A small masked image model, trained from scratch: decoder layers 6.
Rows from block 4 of the encoder, named by matrix and row number. Each number is 128 + 24 x the weight over its row's rms, rounded and kept within 0 to 255. All counts start at 0. Numbers have three digits each. After the name is the row's rms in percent of the matrix's.
# proj: attention output (encoder.blocks.4.attn.proj.weight, 512x512), inputs 0-127
proj.321 065:144091155143106120155147145133152130088173097139138120131092166123150132147164125159084113180126127148108134163141116146143155144107162096127114170150131165134090179114100105084105146105149173189132142176109152154093140133088138141176138114107100153084141128143112110117105146106095165121142123134126129062145155142147109106064145106138144167137126119136145114112149134127127116102122
proj.322 100:146134157138151117138165125136114130149144115110142150164096161121148129105148144133130110162141126147148129179091139090129115172123130136122132139100150122088161095165158126174116147112104107158139147118112115118120107151119111100137162103112128129145154149142151100106135119158150125131161116158140114181133115082135174123144120156104121112103154118119144149150090140135130130115100
proj.323 125:157108155162130120167110123104138120086124120124100144104108104158130142153154154112120169097110128179142126133130146105097108128113113136093121140173140156116151163115137146118152180135102121168127180098128153122089127130146167133132141122132137134144123115160112121158157162123141146116160108106139107143106146134158134151143110136137132101149117110142139129103186125152144149129130
proj.324 090:125137117135099151114110113149096149110152108115104140109091137109145138142114126127107155100132092098083164141163103152169171085101155114180103120106077163143132144170115126116088127133152129144136120156111100124156124151123136125109135105108120145138092143110159148113097117129103128128149138131129120100129121084169140118078139111074110155127184107141154091148125154120144138105127
proj.325 074:136117130131124131165128102090137124109097145163124114122138093115105119142107161176130118107086114125144148121152139171122151090091132135159157145130124173135088134134151080116107119149153138169165123142090094134120172164093160157125153131095078165079144150098129101149110143124130177149134153136129128163133151157122060120081130159160163162183067115123135122137183110182105127184130
proj.326 094:100136131142112117129139116107107114149142114143111148120133126126118118128089119101119156114151105130093141137131130152169112151100155101151113120105105149133156146129079113115110126094142102136144155158143135071106104141157107104101110159124130082137154146102132126072114118153155116124118160136122143159111086121088159151160084111156130156127113160132140098117107071116147142146119
proj.327 124:134131136118124111108183123139129136183119147097173114126126137118176110074147131157162144154152158096119143132130131128135121122149130113109088105170114102117154145142111134108117142186123155130182124129091150144138151112107161122106161133113135145072148146124157101129086070121147172120084164090114134129147086154125100147098138153123124161149082157144110160110113075095107121149136
proj.328 136:110129165139110152113123099139102145099134091116109147105084168063133131160139164124111114145151103119105157131161104132130137097099110137126122108172111131148126134116139106128085146138124134151147120161103094144147138140096125122162147126094114139105139150110133110133108124130151161139134149120149097116149141116140111128114136116116098146131108111131093128115128094102154136140152
proj.329 140:164089113103157153115147152133133123105151134112143138101146141158147173119160083130114130154102130125125135109124153105115110142131103141131122115120111113129124121108128150139136115116126149139120119086139121131094151139100093105118158152137116130129153111142096128151110167110121138142078107090099123137108175151098151121114135113142172130096131130127135115126151134161113133102130
proj.330 104:126137106124088128112121118104132156117121106127081143110086145130125118131118096137128145106141109151137100156089125095146122150110139145140140150080149143095174100156154121107131149131101093113122127107165130161096130113169159145108122123154134141161093095105122152102146141124097146123126123104125129112097110164126160133154121117151144118150146115134145109113152128164141130131154
proj.331 108:113113177143154101130173143158159115141139113149145135148113204130142138136156147099068085173163119139082140109159127142131103114126153118134137131165130130164122147114070119084133102115135153107139112118142185177130131109155151135106119130159144140145088095111108158141132115096107124103133097100098158120105149169137147137128074131130127150161130095135105094134144085116159126087128
proj.332 134:147126125108146153118156123149114155148102133171151125156151146072126100123092133156109110171146136101113186114177126127112120116115098123100121092211093130148108118090137124151091106147102144157155108147122098131178144146104158140164152056100099151143084160104117177145138106075113114156134118119113154093120113154120136121126111109120127143147160121119115085146122121118129124116137
proj.333 106:105138121143119133160126117100100129105134086124136147136111143134139139148138188118109111127118157100162143120119151126133104168114125152123141160142136131148125142127112152146111104129141133109114165126152147123145120085152121138132104099141167095167107161115145165100156122095137089118146149161138121153143173126129178152165113131093119115086134130160149121146113148102137162092133
proj.334 142:146121161165138125168090124114119100100141117121111118116131124121096126149130154104091124124133095134205202124156132078123140142076085197124160147170169153167129140119185168177085124155091185167152121142106114094130134171074158092114164126087096138095149157119114129146105125122155152133101119145137145146130137112109101105100129120152124159106095163143122184112094117100139130120091
proj.335 078:149114136116128167142102133119139096078157143114148142139163120131154101125134103145132141122119127148147101129150152125127124097128087138111145106121139131083117105156139089110129129163121132171126095145087118138105122139113151140175136125125068170124121103121121106128092142118115149148138132134125153136158142109147129128116147150127166119141134108098106122139126158162072099173101
proj.336 060:082156142135131110137086098109110098110128143124162123123138109157117120146106141095162142096114155125142109118124119134120102094150157140098122102160133122109134158090107138134165129141130123108165116159134151158181107149115114127144122104108128137082112143095130117124150088140125135103162119148077123140128123119118139145168107073110113132130178160102136075105124171104129112137096
proj.337 126:123147190153092117147133085147147118114142092127128155137113170058141085165130184118125140147203129101110164122150121122099109111111085157101112105183117120133126173127154137156094140162100133153163148137123128155115156111112150132109165130116120159102152131128120119155126111097143173131137118131144113136127123107140105139110128147116109133113117138140100115109119094123149144122131
proj.338 118:125129106096111085146133125107161177130108144124090090132104109153104153115096124131131122117102148130173122103109163128077074108144123108102107111134114080088111133122123157158183119124121112149137176089129124107075124123140108082158120146119145097155161111152088111127138211134163128177174155132128098126114150137136145158185079144161126083150120115113142103110182111108162133130148
proj.339 145:111116148146134096150117122109134100086170105135108110127107135146094142167126142103114120128121109096127179128124140157149119117084121147133091118137076094143128160113112120119091106129145115124130129157137104144113140164071094075140179129086105125087159150139122128114123143116135153148107094112133118106125131136142106094106160131109137134116141155130104108132126153123118122113136
proj.340 066:127159133099101147118083124134088163120111119176106157108150097104123123143143069144151151124123095133133113159130133114144147130103179107159146143088156171118102104102109095142109118096158138120094139165119109107157112151105106089153103115127178094129141136115125127092156162140142093173159157137166130137135122149174099118088105160138119101173110116138126100135152098134141173176148
proj.341 109:144118112152119143094129106140141120119144089111113171106114171113108127127111108098104163130159099191114166138163111072075111121124122126121149108169152168101130116122131118159137182081076179131116155127153136137163113137121085069137121120102170093143127111137121116150122189119175129146118143116114129119103116154118089133114104145153126139143098150142130114085145076149116161127155
proj.342 072:081161120122129141020170124199119124134135108099120185138103165097112118136112092085140128134156133121109105160116073145176173137136168092168131145067123144104144115165085126113141136123124096107127143122141146146129118094164135118146090138175148102158107076126126153135149126141114097143143140095144094074117174112143147137127126113128129115143134118105153116128127143157145120124144
proj.343 064:138099112096116108147135141145145126136118154135110094126131125114065124159071136123093143136125127125112150154137134117146146102123114141155119147121148167153133106120129169107101094119128129126155169109184113144124133123097166149068158117118159162118095161130118149124095107117167136120129099144047134194139094166131133147165085165164126118165110125132150140129140078147132108122150
proj.344 098:158105113105158123139098142091121126097136130113137140125148067189131157115142096128133118101075151088147117153148131122169131139101159141155134169136146176141147147158123169112125106153150134136133106139102129151138144112125171160116112123100127159092118121150120134164108117133116127157116137101136122158119128111131154114098088133168122132133135151104143148118116095131143156144130
proj.345 118:127144116111138165092138149147117147154089159122148102122136117133135115096128125148146110148087115168132096137121133105105136126143106148104134148116153152106117109131149130119167118103128121131113137143109134134096125067197156185137094107144127104176128107109126126095138106122107106106164110154118161126111111154125153148155121139128122130145151115148141083135142143151105137111138
proj.346 141:131139125161111127144164130138105131122145127152134129176112150098174099138097148102125131137141177104101122108132136202148125132145131130110101111135116117143118159135084120104131089159153084146118129143117131120166122102167133173116123108119088113133109146108140142099114085163115100123132140114122141117164109122143102100083132164129142129141133127088152110158139111174097103164143
proj.347 123:108143124165113127141100112097117115109161111132135151147128145135176100136141147132149115118139148085152130137120135130170147173106110167160142142114136160133159130176148172084111104154137109128115133112140131120124145080149123191120111121139116124153120130107160139132135105127130114139131107130112151168123118099162127099082125140130118114093131111119141166145130117154139155109122
proj.348 118:145141151150130105138143109112143108096157089122119151156119179116124116160134135105071135156168129129118187113171118117101114087130125100135107094148101090159102148099125136173117118137119154118149126123175149160169127161087098075108141141132163147123091145147147179136128154118126112140154127096121100116098140152146097132147146137171110090149109155117156141120144105144185133125145
proj.349 085:112161118149117132178128089089110129103127112144130102160102126112137100138094180143138134111135149123121120111171109168154134116113147112159128110146116156133108143149102096104113118131130108112153145172138138150151098093120125153173101098126145117114099149083124131129131089096110126110142123114113107116117118109138119118112102161101088128099125095126108105140133084112151141114137
proj.350 149:138126142182149122136133134112126085125150110126126110143107140156127177137150129096114129128148124113136177159120141168176131148079147156147124149103143148148172185151090144134072146109143128109106128149133134094175103118151128112114113108118124069143119148085163133085154085127139103099099122093128097133141146102129132114111140118119128122106122130087134164132104135135128118135100
proj.351 097:151139129146099142115151119154147116130125118134107149126140141074157103129137094139124141158191148125109129154129108141154154122158140128127123120116147109138116131099109131125135127088160120083108113136159117116176146107135105163089120125172117125140152137128154117141157089100129113093128140136121094081111069116159081113119195105101095115120144164096170130118114162137128120126143
proj.352 079:162098074095110132169116149109131151155084150116141109099134099168134123089086116168148147117107136119102125123162120144143124092134140120148137123131105121138120127132095126133151126135147106098164093070135144092155183073100163134159104163147125157085156127131159110181100140117133169135106134148102182198162128095108101092075111157145136197133101106131131198140076124136127115130065
proj.353 076:101158110130112164116111159161118131168103125132120164142156117118118092110068107077152121134164165124148097104114141140092113148148163086122139090119112117129110128096093127162174149125131136098123104137123144159170136136160131135093103104159140157139097119141117132168157131119101106095108103142121131088103193100131169093129096083132095114068169138108104117091100145138191128094154
proj.354 069:178103110140154151151115143098121121105141151131120112111126060161160184107139092141132152111076123095168128152128160143125141115085088167119170150140127184114114128152162111129127128146154122127112134113167115126107131120097111088130136133117159149096173162152136106135113166125151130137129118169102172173126167134095132139108097136140152163134116127154120166132160173180120151130114
proj.355 099:124109123115132100175141129103078150125146137149110100134116117140135149141111170116087147123105114122161121154126155110122114114096110146126144160131128147098132115174173143115112107132129124142094157156152121144135130169081096151167166066090093139139097173101162182107128148133103095133134093137148160130122140107146140112110122138109133097098138108130117121148101129130146117102086
proj.356 121:120161110133143110095091138147173095123124120152124130149144129146095136140098110114170119103134118150094134136093147089094080119130135090106107106111129116085153125126108094157139168082082115158114180145119101109133091139143078079159134095072135071170173138160162092091170155137167102154137116143137096083134164098136122099097148124103116127098136111122159143118141179137121143107133
proj.357 133:115122128116123143136110109126114146117111136125108144074151115119090143155122123124124156119118076132111127141172093097085132070134123124147103136127108129121100125129159146165143173107110146149132144132132085127087137182083093104160143118091120142132125152132075145156130150112127134182126132118090123126105132175133130131145115135164142126153117150134144098108163123142163159103141
proj.358 058:116134125110067117134139118101074154131140132131120158099136111111138089133103137133125135142118090106087112137084094143097133137140145146114126114124119121174109131114156118136141109107147123115117118158092120149143103138132115163156063124090123129139103125118151144091110078173088110155123119119142117139132122097109158149166103125134138106121137110128127128109112162139121098086120
proj.359 093:169122150110129135169121105087105169112098122102124138110126111099144122121138124179128137146128140134122152149158140152133130123117140113134111130126134148125109128133100120112125116105142163171161165084129120080087150139108148124133153127089102163111148185152140122143116124139173150121109119145090160151146143143094120164138125123121126176156102100154131155126167101089123114114075
proj.360 070:108130105117125111101129115132120153117126103107121123094095096126114139154124077134143147146103079146104119169162091111164163110117171113174140172082125169111141128141120116091105176073151121089109106161131070160180120138125061108133113101122156119168099106092170119095154109125092105130128122139106142127103114134083143109142125086168137122145156168147104142104133151116173134124107
proj.361 062:149105147120137150153139132131172099107113155160165121131141066117136104117165134152108087140094152067146142109166148126134145103111064158150134112156096145137100109162175129113089083153141113186111161108094120058109160111150201173120156144112094168140141182126121113133124138143162150124146141146138130181129121146145129133138137152145123116155116115154149133152145128164140131143123
proj.362 101:087153119121112165078156141142100124142154127134141161129154152119143122129104088105136142147149125146159130144101138154151121130110149135132141156071114106143106135137117141131123131107173122120110150146152128147153105140130096122143117108124126093148100119108134166078144127120094126110153128136157122101148166093137138121109150103088102137118150097142159105145102137094130117108122
proj.363 091:099157110117133137103138109141125122134131135124124123140129132109128138139107131126148114133136108172154143117073165106094094146143113120123114078084113068107132088151156100143130125140109123112118117129160160138152126140152129167083156137169115144131084115111130154110132147129099121106152166141139102081107126155136112150159135145101117120160111120162130085140140125117109147123160
proj.364 111:154099123130118153139105144129138124118115149143118147092141119136099135131119069135097161138125132137123142128148127105117114122111116139113130126154139149132114131096123143131132111117137149110112128145136113125108104144134106098155103098111152113174121121131136154114176136111108089121095085126088157119127124161114115110137123097153151144133140141129172124125149136164141131111142
proj.365 120:124149121109142145106104112136100144150111144121142117143126106116098136138110151150167132105141118161133109148131110068100115113111128135122159161116171174118144096146150139154157144120098145154127182122139131137120105124140148102137101127089159112154126132132129124112152145162157106130156094207100177144106154125111156121138088100165113130108140136168146159113127150158165157108128
proj.366 086:114136130108142128079142121155139130159131144129170138125143151109154089151133126111180151115157116136097118093111108112110142142166121112108123086139100092134104105122141105112145109161144128114099129177124151142173091123168111150119118109114113096133100111100190151067140104171129104110159121129126142078099123119137140113146134110124122096143165140117142140137137162176139128132150
proj.367 067:128130148166146131155147121087143115123146128157124128153147110172133148139154151091077092113118150089139181109129194169092110088106099139122157118153110137141089159130159129131091067143143161118113129117149120113078165112114153120115142169143131153113154159107116114138102102124132118129140155126154081139150159194138069160171163158108103125168072152159140101119197100137096153185155
proj.368 136:107113105103161129101216177158095140198110171115177080125122159125188153079102143111131079204108164113152105110097171149111099149166126149095136123140154111142124148119111155146174111125143132122123146146098138107135082102162142137134119106112133062128142150103145102061112075177142113107109123122137138134124118100104164158141133095105124142121171122133121142143093154113126130081108
proj.369 138:109141086133153109118154158124111142174109152118115096125106104173149157098081143109164105118108140155141108132086124144118100130154168103108116149112147092103145149116098122143163146085132118191161152105077089066099119177119119077168158128075090070136185139153083077119108147193207134177134161137140108118117132123110127152144126121123142133129086135139135127102144113115137157122133
proj.370 039:150123097115142142109135130132090153130129133091133093094170099135122142099111120140176170130104086174170143107123136095111081112116122144111110127130127118139132162140182172152113194149113117171158162114126101113121128168118163133152150107114118137153116132128135144134130174149123117148147142141129148131088094097096156126114095131163137157090157131148139149128075129114119134099098
proj.371 107:144114114134123124151080125104133133096116141124085136094134047179121127122118109116154154080095175110159173101130180130103086124094109132129127118128099133083152176123117130113138138210100111144122176114147141116090152101098135112127142135117154135098138164136117099142146156117139126130124109115131108131125163128165127107116127161115133108131130113122146155127160134146126128111112
proj.372 111:117143129152108112143100120104101123107159124113122114138142072142154118135125134137171173061110119149167142128106143089093113144119085160120152127117151109106133119140180162157138123138106142116117127146133149147151109136119117127124147093131117139129097140128162155144127144123095113096158123172136113156106108105161142126101082172144120101125134159137180165094122113144152172132107
proj.373 092:144139087112109083119117111139131151110157117113137121114134145124133141144125113144132156130147131137134164123121134128152099137102094146155110127099117122138159155106116165113114116097136116081108123087144109125165133127122077114126112150122133089136137128127158154107153151130121105145136109143134138106118096150131121125147117121148131122140115121152153160108108112107118109130096
proj.374 108:112143132149140117135128125140170116137136125135115128136144168107111118141149167113106102144151123121123181107088158156127107141115143115123092113149108097152116165069100148167109110104155151111144109150152125112159115155140128135087141157135103113128118144113166160107123099144119126108164139144131128101121136141134117146165140098117101109126120101121128117141106110097165138122149
proj.375 071:168116124091087142135122116132118166109121134121089145095116097113113123137101131151111151127099116139139129124148137105125131093082105165115152175155157155127144113113161144116115139163119137158137125136146127143096151149121145149125142134123106146126131142131133133120133138126126155155110130123103165160115148150098110119128126131172171126129120137110131123116168110160123129137128
proj.376 059:142147159163115137151178121120129137158108137138115156132147137098122081101119131120128124128146121141134162119147113143088115120125169132117156129146146177122106120122106112132120145126114160116108156142143167144121099097155125128148101115139195149099129159154152086102161111162152114086142117167132117108154186119112140136120142140106152141108148124181158127124141162159090138126146
proj.377 095:117141138130133149114121124137126135107154127122135162111149130132134139172171124122135145113131104084153138139119126140133135128126121147140088147109096110144124143138155184162109107117133128116143106099130105141134155114130150156111155093142101140145100117114109185141138132103090110144140134120159137128167187123147124131158147146109099097131131073166104119168141140094116102120134
proj.378 110:114118106141130113116148150144146125156125149140132105139109112147155117095138107134149106153116174122143083130100147114131106169160130122122152125105136120115126088151133123120167100152141104103121110116120123123125146094131117104143089125154158119116137093155102091151126145183119118122095150085114104119144097168129087139096161123131146168149088134114106105104135084135120125138148
proj.379 102:106149138123153141134113111123112135096135123128157141153160102126139113180135142122160107097121152149156103095119151093089127159166104139104148121144131130110101094108163119137150124195111121163132136148111157123140128105145159173133127118114115152105131147144155113133124121164137107137135116119165150156124162130151133116087127166111128136131138097167135117142148130145116142107121
proj.380 064:097150131136081132098138100161150141135119100136129149135099161082140100131124100110154134119160084155125139162100073130131161139100155128129117149113137156142115096118119148107109139105137167149122142157126089127114103131109108113146080125094134122108164126131118119124101144161148137153125171112141110096159151112128158103162118104098123106108169105111112115137122132083128120119162
proj.381 095:122101159128103150103109139146147137162094131107127128110107146126122132108163153137119136136130112147136098113123107090122147131133128152102130157150148157128110118138166142114125154154111153132130099107091109112117158135138156164145172113132059144124157095136108097149144157123140166166130134119160164145150140131114106130127119121155157125164093117120110162125132106129060096181123
proj.382 095:156113139107085143099137137166151131142099148112106157069155139099116105107121082138107183135139123119109103144121092140161166131154143109145113135119105118155119125117107148096116104129171123106141101073105112120140152103127129137118132150194126154136117077158109128182163143094123150117121129131115108070123113116147126128133125120148118114136132140117163157134129167159153112129149
proj.383 108:117102094108104157080165150189129170144122152150118134137127197092127122113128106141084095192150115130098113116146106139141139131135144091149149130116113129160089130094125130149144136101149143115138087042120092103109161147142109126134138166159083126165138072186093121158146176120137156172118129113099142132117118113159147099121117130124164131129162069109160126186113158157146116091117
proj.384 080:127154105098102098150111126107140157164067109123091123105093078135124101084123130187161109110090168089140133142112140163142120124134170093130090126128091082136125162101095117168133129130139088132138140178116133107166110120142154129141115136119122122122114143123152112143139082132133126121103129148170140113160155096166156095142086097114123113109156100121132112166108167101152126139134
proj.385 038:150147138137074105165109122117142116144123142167118104130100140140121094130141148173146152131138120161080152144100094139151137148144116100147107103139140125136159108160088127121115187122131152129118094092132074097122173085105114152166151103126089149126144147111132098156086121139167149159114151085081115123112077100126116116119112131158135118097167119076126159112107091111093119154121
proj.386 069:103109129097152149108139144128146133129151142146172155151142188141141141160174128112106150136142116113118108151120108149142149136131143147139109146133114114139149132159126144123119095122155122056110083077133128151143171105132115141102134134161100166140127109124154147133117105104090127117124104149111163142122077118125144113155151138100082149115160134148072143148090153099128109127112
proj.387 113:119110101109164146099130168129100127133152150151154105151145128180150163125137101134126120132090144133128109169100146128176117135119114177125135157102163156124198151157146151121127144125120122149128152088151114101096139109143152130143121117123160124157123142115098112118123121140145106140102121156076185196152090119104149109094117129105137192117170115121134148172113140131096125117102
proj.388 132:139121140097110140112130120125109159100149108139130149126120139124158139125154124157133177120118115112165138133134140112153142131089113180116149163159160171160146151119142180151109128135126132146124145112115149129130109136135138134146126092108134105154110131103121144127121118122143116127132136117120097165101100101133168153133108125141129098091128143117146086121125113136147163118149
proj.389 099:134093129124098102176140120091146152085130111146076155132104155147122118135124144140086132134107127128098115131121119140142096149107084142078141113157140114151174149148130128102125124118119104172117115122095105106100157164090108106216140117108077104117168129140091111150120194155157134189141138095123127122135120137149131087119112146167148113144107125076122084138151080159138122179173
proj.390 040:125152098086191138076108158129116159165134124155095140148135127194162175116097129147177091097093128167133070099106088114123108186162177098118105141087150098111133129099095119122193117109132103134128150096098146103125095096105112115147090178129126081114154101158132114142170157136143103151145110145149119087156164096144128118123120102114118099110166154142098126165081166115087105155143
proj.391 092:092155126137153126110152111139105129158128102133171120145143183091154117121121156127120081166187153093128154086139157133105103080136095143117129122164146109138080160115118134164142101156125135149125152108122138143109117124143136121141132102124093107162148104101107146134137157119142114145146134140126146128125188134125129119121105178150124110141087136154146159129154149125104138133122
proj.392 102:117139097116108133080114122147136135138123125136119137128142153091144074124122111136135098144157137120100148146133079090122125121123107193087125144174129137180148161124176157120104130162103161146166125130121114130130156130138168159086150098119099158120122136131108129145122081137150155155106128129144122139122118099146154091108155120106136143101155128126161116147094178150164138090108
proj.393 114:087145125142152118089154161152124095169120122107162115145111178150168130090142151115139064159128139154182147107092155123098102153111107161111123121141154132125134131108150149144139131145129151080122125108180146136134119087154102142127077163177192140161100094122129140136130110116083138085118139124144141131139116125126116153100148090115108148117110117136127100137115087136130133124156
proj.394 090:136148123124131113152081094087084152096142104134118111178077113150123149164105169152104135087116172082156158099133136159134133120106112155115102146171128149116115161102134134121105095160130102125130143159152103144176112128119131095146114073072145099138078155083144168111126141143133084170188108165147139113107124089160140143148109133138101091112173123146125125141119149134127128113141
proj.395 101:168122160140122131206090126082128133074131125142107126130111120144121125142152166145083126121089106180150111110148118083126164134118101152143195145127157182136107068128183125119123093130125157142116128147166154131114157122122128163124133181179109183099113145129109151173128156122081146105117134134146123143134130149133111150173139137149132098160098116137136131125169127157112108132126
proj.396 101:138141174164122147108134136166200084135108114093132183122149148096109126108151085089089136132175095127088125113123126096109126143123140108141140108146111152124107101122102112113133118123120141110135120075116132101121135072161121130115108158190151111143175082159105101151149132097126131104050114077093123105147167157096124112085153088140167178109142124068132131110155158175081115124137
proj.397 104:120139134125147117071149163152155105143112101078134126114080133125134118087104121088157087139104114164085143122122103125123115116135124126129104116121126113100155140131124096121125190124102141108121127165159137121149086107182103097123083137159171097163123089129119120124134110110121142079139136147144115122118133115103128139104172093136098141090124139169142133096099127141154175127154
proj.398 069:130124138136150142097095146146115117124132135112127102136138119134110140128112133105122154109101170126105167149137139103152092137128109113136083110114092128087175127150075150082129112125108106152143138111160163106158142131123136097088142140149184149142088168129148177168129149127166122095114091136121164108104118140146106102131146108104084170116167124138151133147120120123123130078129
proj.399 085:092130100106141120110137130112103135134137125123145095131120110159146164132117107146148113127107137107169112150114105158175167139130138129138100154098116117140135140106112180112131128112179105159138125112106094096161137106125153141135131142098099110119134135103127105116101122173151131170158124113162078124095117082130163137133116111144141132113137130112122134129092133121161150109112
proj.400 100:086111134144141100159110131128093106116145108125124106096124151118108157160122159098106099166132108123133151163143128133143138084091144151162117142093115144126143116166125128152105133117135106140127131206108121175188111121113119166154121087112119145113081142084167166122160078136079104111166145162186102114137144098149123130114153117124083141113122136147102132110076125053160124124108
proj.401 106:162099072082137116142119133103147152106122140120109134099129100190123157118124093159129163103092167113122105091142147161141114135152153112155146125127132130139125156088090126107147127123143093134114120108101134107156126136128110120163122123105124101145141111123133114134152152154130131158115119084114105107126129123126150124135182109164142106129149126060156111124141171153132113140124
proj.402 117:208092140121128139124152157132136160116114127074124128109070112129144152098161111135098149157102166121165167128118167137132114127111118147119139160149124123131117162052141148160129119120138144102080132134131116131165110137131080092156143092120127087132135146123152153129158147126123099130127128137179150100164147106148097093100161111081119146120147078146148121174120141158115113105152
proj.403 143:124107163128141145120128129155140110128119144097136132120128137107119115148128133117117139141147099122094152111155106146128128096118136131134105113158102122159107159107116136114124137114135143120145119072123126124090159105143147135105158144152148156135164106121081108159119114098147159130138122189077159126143117159105130153160115124089109146139149138170129133131116145088128127127120
proj.404 127:130144176148153141108139159162171093148134119132153131151124150108121122132143135103119100152146119151094167072164110146095146084160121103117121084188100111150074125093128097142118106149124168143162123133119140132105123110145157134111124155143122149109147117134091112144125087095119178124126122134086128107137132137133110112110161127091119143129148124115137115131118160151124119109144
proj.405 096:152119074135067130122123109120128136128116124131096164114139126132122141085097071157092185131151173105131117154137141168161113143115151114143103134130110145112123149109085139115112116133142106095117150116138129139127122132097093091147108102109136104141139121134129145106159163128132106160099126105077095148131081145133110125119169147137129111129124148082167118123138123153108131149145
proj.406 119:137139131129108130115149133139142144152092156106115128119129105121130109113117126141157135120123170100155097103087149130105094150171107102088123096118106069109121133122126110153161125167123081175147129181062084130122130163111138103154164100082072112096142130118122086112094116138151166169100121081147123075158136144139102103116147118122154131130132137095113112118148153149080105166153
proj.407 093:120092104118147110137082129106112153118119132129138078129099126164100141151145169129104088115077108126195152160140105143150147111075162154123098169176128149117149136162159136131078146141113138165147120153108130155103122175065137110144169127086119143084121135125118120122119141123117165158122137103168127075124152116146118129125160080090111155103176082139055086158121155074127122098168
proj.408 104:169121153123106145163099112115115159100147120141115145132107144102136117145173146154111135131133095133097134161160101163171179118130138122161130120121114147151128133133133103104082127099179149118118106142168085128112142163071065095154114173107122128128118130087120142103104154101100161157098120091105126151168084130149092092109159140142141142131121131092113138164118136121105077164138
proj.409 144:136131155110132125096161143167155121162105152130140111145152145104123121104112107134123125162159120109099152091149118159126144086163134111116109107161099092183092167083112118138125115142159147165158108127132098096108148170100143103099149141092117155113131141096098127131084105132154142162110108111098141122106120155127113114106151130124131150142144131131154130125132111148117135099135
proj.410 118:144134132157136096165113143096154125093141133148113089165107103181144151133114177105163128073098171115144174117096158148113098103146109136080124094151121083117155169145117114169119122173126116182180146127070128130151128136112186151131165112105085133087147138122106087136110097133175182140157135156137076127140078116147096171138150164084083125142112131167107130112113117099135123142124
proj.411 061:116155115134150121127127136120102109110135108175154105158134128134114130175150131137106096137173148140114164124171099149148128087114138128144077111156085114127092133134116126128084115147115139089139069134104104116119141114155147172106130110170141151141100128094098153156173067106075081104163100129155131116174132135166073080106175145089085122108154105111108119148108151076125097136141
proj.412 103:147070103099116125162104116130075175131120126139115099120089147114109104147162172170069119152110152098142121098153131116140149162137100116134121105130108111152115107079134159140127089130138128101122082093118108094139159155092077123156163153146078131143139113172174152147135170128104106146125116134142150125155110117143141110148111143087108142136160089128138144190084144109112090114123
proj.413 094:094119122098122103131144135130111156167105123126131097133123139117097121106130159139121093146131135106192146098146133115089133144126106102118136105154109131156068069082154149161145095126125170109134114109142097122125150145108096105114119117118157119145092139157117156131112158164159078182121163131095149122166107145175129121146088140123113143123156069123115084188133116128138123116173
proj.414 101:144141096103108134081102113137134155106112127120074158113114116147119103130110116139146132102121109115119132155140076103172162138143143120171089140103095144126149110120140157107123132114110124122132110097121107090125170106146134132091136136157103152134160143160096119182132130126145104158095121124122129119111182154103163112181106152142193068112162137088173151135150198163104118117126
proj.415 103:160121143098127120141112124118115164111110117107133105114108104109124122128164143166119107117099146125183124135128120131138162127141150120146119145109125108118098120066121159142144110115155125105093141096094128117162129118151116153185109118132102090147125123124176126144196133148103113113162139145175142099131139101161130145160154085080077111130151081139139138160111142087163108123130
proj.416 069:123157142140162144112105141143076106133112112093163114156146118113160117115149146152126112145160151106147158151129125153132149084128166126163126146124124160121118124118115119155129104119145123153112196151121119141150130143132122150116138096087112110136120169059165143106173073106143109120146102187140137118162124093196155092140136141085088098104198115126112130177101181118148113115119
proj.417 106:114101123143136133123186158167125119135132144114139113135131166124143124128131126111121104168140104131112128158124095128140138135140141133107095146131136134128159124157130150153109160128091140167157140118098150156075102138135183141118140134136113137105120088130069140124118126100112168133151141127119106128128079144116119166138111156139121121157093135157143114105138080133149164124129
proj.418 072:124125144144122145137151128156139109111149145152131137140156151080133122125130162106088128164175113193117106162114107101101096154101091159080163128172172165135158112163157138105115139123107168145111158129180148147114133130135110108134116159124149136112112092139119119123127147134128131108113154121095114141114114129106114136101142110151162177114120139117125129071144126164108166124136
proj.419 066:117138126128109131130105110112101118114169096126120147149143153128124107171146161127098157087146135133159109135093124074115168159138128154121115142128138127129155097141166186148122133132086140174160142136067142122123116126126171146125145118111087129110121097152106129141098111150120174150150135107135118108141079092157160139113138083120113120091139110128133103145111109104176138105161
proj.420 072:127152124137113140156088131134092096102164156155137117145167117123145128160142118127132176096105127111147171131115176115123120117108096158135122154118142137109141142136168149133108138169109122146106110090113133055097132155162106127103193144125096123141168165165131129142087159147145116117145117148148152124115128082138142127130144137149124092099111151130151137111109149125147119129095
proj.421 081:132119126129123112147151129146129104149130150171140106137142156137121132111119140113103100167146143169124130099146153115076101119127128108107127112157135116109083124089123105139136121112085147125084130139131155129154116094173139141133083125136111081152144107133110125118157154139134121134178148147138092117089111114121156149165120164149105094129139177136143116073123125102138140144145
proj.422 076:127125132145132104129133131102125121082148106126125115116099155142135122141139120135091119127132112150160157146121132097102133138095121142150105154129122116145128147097143178140097126125143158129160125129093122091142122118195141148151110109149120109142147113139114146123160131161132090151173153150166101126135137083156131145158166137099109093125152091148180140162120172109139110110119
proj.423 041:101137147143108117150133111101165122114133082149110167129125135112122088137107179099088114116158081105104141139163154118126132121123123083166154149135115153106106079109146111081119060140117143110155130136158195161075108131126105128113110132121168133126119118146112133130102125113104145122131106114149100136148160133123106154156134125072143127155116127124089090135141137139142151157158
proj.424 108:106128108091123157113096108117108146091130126142111117120123125138108148166143117138129108116102124101076142127110122167175148122110122168143102126117099109145144161142118135051106093120172090123114148144153124124136151124115105121140155121097113105129159189069101124118127102145156102165085118087156144136131157155099102098126143134143151133145069130138111145130134116119112103134126
proj.425 108:147093121140138131165120163127157121090149148178113114157125130148117126154116091124052122153133156112090145125148164161160132114113143106158148130117123150138084152102099117101119094124169140087083089160164128149136126105132109146150100122179135135162115096098116153122162135106078111121113098122120155130136107128137130088106140116129124132132156139073146146133137142127089097141113
proj.426 085:136120122133126120170086121122133095085147133182146114160144124135084102160123133113122123122120113168125112138152118100129118154106122122128179143155154152126144116117136116148137158096077138107105103149140154182128092166098083082149122095141134126132061096121144165118132168123064108105140133124139115126125137109136108119132123131154132133126098102120120119122129099159133137147134